Weights of a small segmentation model.
Model: 10.9M parameters, 48-pixel images, widths [96, 192, 288].
Training: soap at rate 0.0021, 5100 steps, batches of 128, held-out accuracy 99%.
Data: trained on simulated telescope pictures of galaxies, 97500 training examples, 6.7 epochs.
Rows from block 5 of a small segmentation model, named by matrix and row number. Rows with one number belong to one channel. Each number is 128 + 32 x the weight over its row's rms, rounded and kept within 0 to 255. All counts start at 0. Numbers have three digits each.
After each channel's rows are labels from the 100 images, of 14976, where the channel reaches its highest value: "strongest on" is what is common among them. Only what is clearly more common there than usual is listed. The data: simulated telescope pictures of galaxies.
# convs0: first 3x3 conv (model.mid.0.convs.0.weight, 288x288x3x3, each kernel summed), inputs 96-191
# convs1: second 3x3 conv (model.mid.0.convs.1.weight, 288x288x3x3, transposed, each kernel summed), outputs 96-191

convs0.109:156179138160117114130112131122164137255192084088153113098061170142150119121123116126164084129106140118127172086093064107141132124104071112095123137080207174133142143124145209154172095169145077159118076133134206094136168131107154108141107185146117131143126114095132105075147113130143132120
convs1.109:091156113118093140126138091155135073149081150149105128150078150141147049085128168187079124057141129112070088128103138108179123116135143130111142144123119118131168117131152085128169136127101149130139170079113138143148129095121123116101091166174095146140106099108089119217129089103136093127
strongest on: bright star with spikes; star cluster

convs0.63:170099162100129084143093145092121121118067125076137107056163155133109115121108119123156098171083109128143090107131108192151152142122046131063142137155157158107113158101121153120165131104122160153108176063124052093182141159106135123107121157086123157130164090071107118139138130145112171116
convs1.63:078099093196173158118152126165091093132158132115153068191151105049094094091187144187081129105155091107062104103168169104114105079050120122125111065121133127208124115110125110117136166101112096105133085177135083140104103102148095156081112157122148107128140161121183119145069159096157159165
strongest on: noisy; star cluster

convs0.33:123148124143142103151163176133150142120120089095090147118149108138100157126120134053093138137150132146158146129114134142117096155081123103168091153107096145141140152136115053103116135165116131148183148143149115173113145075112143149117158176126098177173116004107094088137077093146186121096
convs1.33:132100140151136188096108152084115105105094162141181134164064102070128115117129110202143161095178116114058106069132161092157121099125149184111080122167160113139159127169108134155144181099184155113109126160145092062071098116167068126134201111151097097176094144111154068141161127128124108120
strongest on: noisy; edge-on disc

convs0.183:058125096135130064107189172172162134191093068079152069140076097079122156128122092147101127120142141090124176129121136129154109093172156097139187182117134148096098167101114035075173111074160165123095105114080084207093144083134155092155114143104122145153110085117118158107210123125136188140
convs1.183:151149055141153150122102164116110141102132149118148100156119097211174124103129128085114155122108165157080138140153180104083138181115114132181172095168062124152158137140070144145133118163121128172107155098209136157185116170093089155168043120148138124118086129119072117138112163077125167168
strongest on: ring galaxy

convs0.72:154204115113129134161141194119146122118111057161101107148127188076174087099128109167152152105136154078181128128120137154090121128140213187198124097148132155130141137115146085180160122142114135095152156076092139170078168141130095139119104165192124126160182109128100133137128152091135158141
convs1.72:096147182117131141100101099120149140149169089111087151056078096089108096137149083139125120143110092123124132145109154107131138125190113158111147145117146114170136132146102144123107061158082151094103174146164114121078113182077099106150061134171105136071157105166083127146168113152145081053
strongest on: flattened elliptical

convs0.53:113106120144168102152149114078121130072211139150180143136184121124141118123176139161117112133161139148152152156136107151140163151151130075096174128162120126109144151129074160138115112160139153174079123157133153106188108101110119124140137155112146121161146045134117126147104130102125131126
convs1.53:173096166162168107118080076118128112151139165119113140143132088149059155108102109078087155120120147098094127200151218058120112123159089083192127115077138099121107097120142136098078093106139127066105166139123099174079108106156070113089107116155116079089115171103143114111100085116087184173
strongest on: flattened elliptical; merging pair

convs0.64:129151089109104091088071131140155075137149128118125104102094214098110078165099163200078126163103179173094118083162148148099098101147186147122113084110179116111131126116138147169173104149125108156095128159156168122147169132132125112158131078109239151142130084130101117149130168084108135105
convs1.64:157114148144176164120127137145140136136133100063156137113159144090108134073133161135148134140120105151183128126174132089137199100124136107086080100117149108189128150198124095131137121178129149154158101098110099087075088126160141144108050089188101161132173108113131118165119160109135124089
strongest on: noisy; round elliptical

convs0.25:191139082120127109175092119108172110195211128102145145116112093131135128162107129197102141151098130127133167111150130121149110114153111093162208133128155153151110167149148067180150134135153153194107151166155120136151140144159143121152154146125227158132119052111148138104164150091181105103
convs1.25:138150117141123160092133114120115099162070135167181075130093108128151073125146185200177110174218132147101126146111095137196108139134199103150100160149151117095144187127107118096099155143170111170142136103142180110135095148159156112077136160217042114109114184114130111113198140129122128136
strongest on: flattened elliptical

convs0.40:145163161127137103155182101150108099089199176075134156127080081125100151166145107165114105102142121110144107100163063135120095152143139081091176161097188120118126158093079176110103111142135110128137118201159189133142122098116166131114144100111125115117139076085126178136109141128169140188
convs1.40:117169048161141141122131134135116129193121131124127111167143104153107182094129207092081136105120165141116108172127138170105134134052080129178141095157043134115122143193176144097195157126134171089114093145131151106167155148132090121147165146208088136178136165161134114159134113152119197086
strongest on: bright star with spikes; edge-on disc

convs0.149:116136205113087144100125156127154187150161153156137103146164121121116145159163145113123083099098123139129173129117031106127130142117121114075084127139105112117128122087124129131087103137120105119143116132149131100098162145054118165163081105098106154118110141120130080072113138132087074125
convs1.149:089134087077184144104157122085112113061124090147117102101172123169153144086124120131162156112122120153229122110122073121142141089084138163133114150103117146107122114104107171044155119081187092150137156166115108106110121110178166082147162118154040120141120128149141124108135139147152171116
strongest on: winding: anticlockwise outward; irregular; merging pair

convs0.91:143236150087116146063134180166147140141111145135103087137081089131138089165139124129103151133164088155122144096130134127119174145138115137147147119180119147156078116123118128158120179103119114069180137094125095106086097101084106201159136110107164188134146143111126129155129184160147118135
convs1.91:090085061142140134141102092156140078161154174125149113129157150094102161152170099110138183138126106067101054131181165116085109114124139172087185172171153118168162071132107117117183069081133123127136048109123138087135117090161140135176103069173146183034142044085098124140129141109161115098
strongest on: merging pair; barred spiral

convs0.3:100102221097113146075134089134131127149136115146192120094117131110083158130152156149131118127114159145190148125161116098050164119141196066155067090050127143125117190107123109121165115116124086108131115155145095150123139118133144059123181145072158159121102099088160129096154118115114125166
convs1.3:142095113107140192092127131128153102121130152139106154141162158177114145153147115121141190117156143100144108164145109087163136146129063168124153139197094134187179123097125092175149163082193124150094109129137142144132174151155145150147163049167076131143142132147144118110090115124195185157
strongest on: bright star with spikes

convs0.55:111161092130126178126106164156146107147088157112125071133106051103121146145138143094100168108199095098062105103124085165082124094118089131086226187123193109088112163105128121109098207124099162060099118116132132140084143088135113146173145154123086102107175125145134092110134093131131151107
convs1.55:168128099191159093131176128125098054157136070072136166155111143095096129155146145132129110132126057127089094101150110092103110173124161077165104124124160107127133091127139134156118158166103112158155167134117132125129127164172165092124069109151178184098141072150151163089152185132144186111
strongest on: merging pair

convs0.118:105109116116136137097100106120125098185185123113184121099133212149137131146130158215124131129159167122166161117084117153090134142134133153142151143095109152148131189135135124099192186116203144139118159155160121144104136155164139118140158108178152148092084017118106114116125150148154095125
convs1.118:143180142150131078102133168105147116148083078149135110093117117130162124068107172127166087157155108122146100154141122124225161126133128111131105156122108102109134197128177071146127185146114087097134076109100116131130150127150135116167121075138128133171151131112155139116167131086119066115
strongest on: flattened elliptical

convs0.58:096177111123122083160076102155120088096169110091127178098060052107064096089126144121023133152112142150116144138156188113107092152098143051150130127149070130140113146115151072122112109179150080224114088184101077104161172137138125129082176127100108077175066081077122126152120125131122093162
convs1.58:134113140135127153114192159144161112101103129161149110080165165112121148096134209155133142132163150092162079058094104083167138048172127187113132103142129124130102102116124154116135161042151076114147143200106123138098085098151117102112204150112126119168162205144143113077116132165164131117
strongest on: bright star with spikes; round elliptical

convs0.90:194190122136142149109104154110216170165153133152139128093147126121179160111137089150112141114135077095110144099142106089151140112140121127109160145160168133128172115113134180120138110087176160155124145138123121115163137075162114138135112104095177142200089082086125108148108152107193128141
convs1.90:122111091116140117180146160126140112112164161109109101130137120166146063139167090133140129172149124111097173173160154137120092164108149129148145133119076139153088120127103107099135091176108131091120148107169137167200073152115204142120069100151055132077161158149110130161159090134137102092
strongest on: winding: anticlockwise outward; many-armed spiral

convs0.171:147111188140175106081085115108118101193126131147134101113107178111157124131166185096182109116138156101045147086120123131114118144084129119114122156131047138105158127125102149154133142177182150177157116125150066120187149127100098129164120112195093143132190069137109129117144093096093141155
convs1.171:141110141147171234098155148112102090084146098111161121121173110135120181127152078152142172086143063143163110100144094148132152133114168132134121128187153114147167205115100118145139185066125129123136095138144163140116121154110113204181132121153083159155124139117142093128136123134223074086
strongest on: bright star with spikes

convs0.248:110112079090119111161112174147127148120087108127065127152104138131158149132121118119091128134112110135143155151156206155120124110130104152093037112104133128154152108142165097141106168146081178139163127078166116133176094135134123140126138140108172146179147101126115180136083143138092154155
convs1.248:145088150194116140124088164160128140138121150115121165118143148055094166179112075104089132147078137138051113132121161096083187138156089112174133163087158127140146103102113115174156111130109119074064127087127122105060151149211142099134145079138202131100098110154136109109134165135132071138
strongest on: barred spiral; winding: anticlockwise outward; merging pair

convs0.62:113104175160148170097084108104097118209113126135126125103150153119169153166132094140220144143148132106147112108084070086088115121107213127185101128158153132142105120137124159122160155177144154155129110170133148117089143172126091087100099142163128157158123069068134089115129167115108239145
convs1.62:132143138158084167133180113098170162134126145100131117086131091087175119090140148095097162090127129145157126168103126155098123168166093165163115149167153139150144158164116124156111097084102162107155123094148098104170085129138156190128011120151105114098150135122093117149122124106170068097
strongest on: noisy; merging pair

convs0.123:173153137133086167081071156121154100160195105081163121136057156116164138113128108116139098122134124161107140086100107098108113108088180176128123107149141131150121158141141152159151106134175123147090108108132136100109083119146133167106110133161117087117127066113127083069145067090145134133
convs1.123:141174086177134156207183141139148096171130102130097217142127163109142106112167083112116131142135136145218085152094148157143123151181127135075117117086124111135108150121155112187134098130124163077136132108129124140120064142109137137170068106086123183057124146117076104191141163135114096175
strongest on: flattened elliptical

convs0.193:098176229166105118139123090148167108167126167086099058077073070141136094100133124170136093133119129108095130151107092148114110167075116155122172100075105117146141147101123065135118084103135105163092095106139148115159115120158144095135092106189102133110101042082085082120116109132164078093
convs1.193:180119042149097105168067154137117111180125086162138119179104104128133097124114119146121106152116128130081119151153091087147131144103158072146080110162136084077139182118167109102110121171140087113088132170165160138106084153138125118121069110140075095057108180117142174164159150107041146119
strongest on: flattened elliptical; edge-on disc

convs0.148:116059105123116108130118072167151162131136135136105177167128205174123143120151153111097100128129147119101140123140136159134103153173153139108096153176108169150069109131122186115101131171089080228169144180149137101200132125102125131155122116096079099140126118146141140130103120171126101118
convs1.148:115118170175159114114102129100117178225125153118167116066139133095113193122108121129091114149141130116109197136133154152097089145115132154157132114067130111098086118173180143121120150123133160148074117079141091088095118137165089129072253147111196095100097101125159135111134118094108157161
strongest on: barred spiral; star cluster

convs0.245:120211086129174086161078156118081104109089143114104090121093188120149106146145113141109176165116100099112106162140190089124120139153136147089108115142148135164151110129114088149141164085119131077103115051117145167155104117143105181111115153116158119081117085151155205113109121099145126088
convs1.245:114123141153143152137107155140125145116123134139178196148160158100116122146145137100121122162090079073073138111143127108126158126107109108182109093068164125180107098110122136175162120097038108107119081077143141147130155155146133125140099126116129124146106130116156108151119134098174161157
strongest on: noisy; round elliptical; flattened elliptical

convs0.1:122157139127159163122141127079143151200123199126191121100052233116198148135089158139150128127129127113109130132089033110142124167124144199108128094110150159084116084119110095118164105101149167095079125113153122105146143115084088142179149163156156115144154142119147115090123105099156138141
convs1.1:185128100128126134123139111102163089083139076106108106085143101121172106127180086166144099175091090120204118146149142052161123128111108101131121142177095169144156121113168156100179052120170108157158150100124154097141071135160150154154094121169091108091139133153122126179139111174145101099
strongest on: noisy; edge-on disc

convs0.114:069202142120139116127115156099134140193160076135170089120081087114133122130137111135129125119078154095128138118141066140129130131112090119175149117165148168135103162078119092164163125110164103116088147088099115081150129174143114073146161122140141113102129075146171085113125105108132099139
convs1.114:143175065147117146162166123183111057150133148092064061103134128124138133124111126091080122091147131163138178111152141115176115118103154124108150190139080149124188176102140109096099100157142138126159108127123168152122079175110134144107080131189109124111123128097145187201176134148116088090
strongest on: flattened elliptical

convs0.185:145143131123100163123078111149141157079149163097087138153124082115111117062113117111143135112136151150138084150116108147108123141109081148157112141138098099141094105105141094143095142118139124205165133179180183111127147130131151132144098120126122147133121158152129144128127190165112101099
convs1.185:127127144148139191085158125120133141149159136113152124094088142087176141145166096076190134110173118115111102137133165085095166086145122120119120130113137101111165168142081137143143100093080149057106122056122144121117103114170151136157066061149050148112097144109150067144052061120181090114
strongest on: barred spiral; merging pair

convs0.49:125103123095076083138070137130123083073079071072140117107132133161156133115107100083143065124102126176145105144075183095191126126086122157083098139106163136205155108105142091134124115174103120192137157116125095106139141150108157142156101173157094180143162137114122180145161072169113145123
convs1.49:053048138131146104079152119158130148055087177145167082081125117089062131136137143172102122160175123116079106109092129126175160095183110135115140109116126114101126129144133136134135160135159148113154180153085133108131118106216139121121231163110132081163143108122129098134150113169150173158
strongest on: bright star with spikes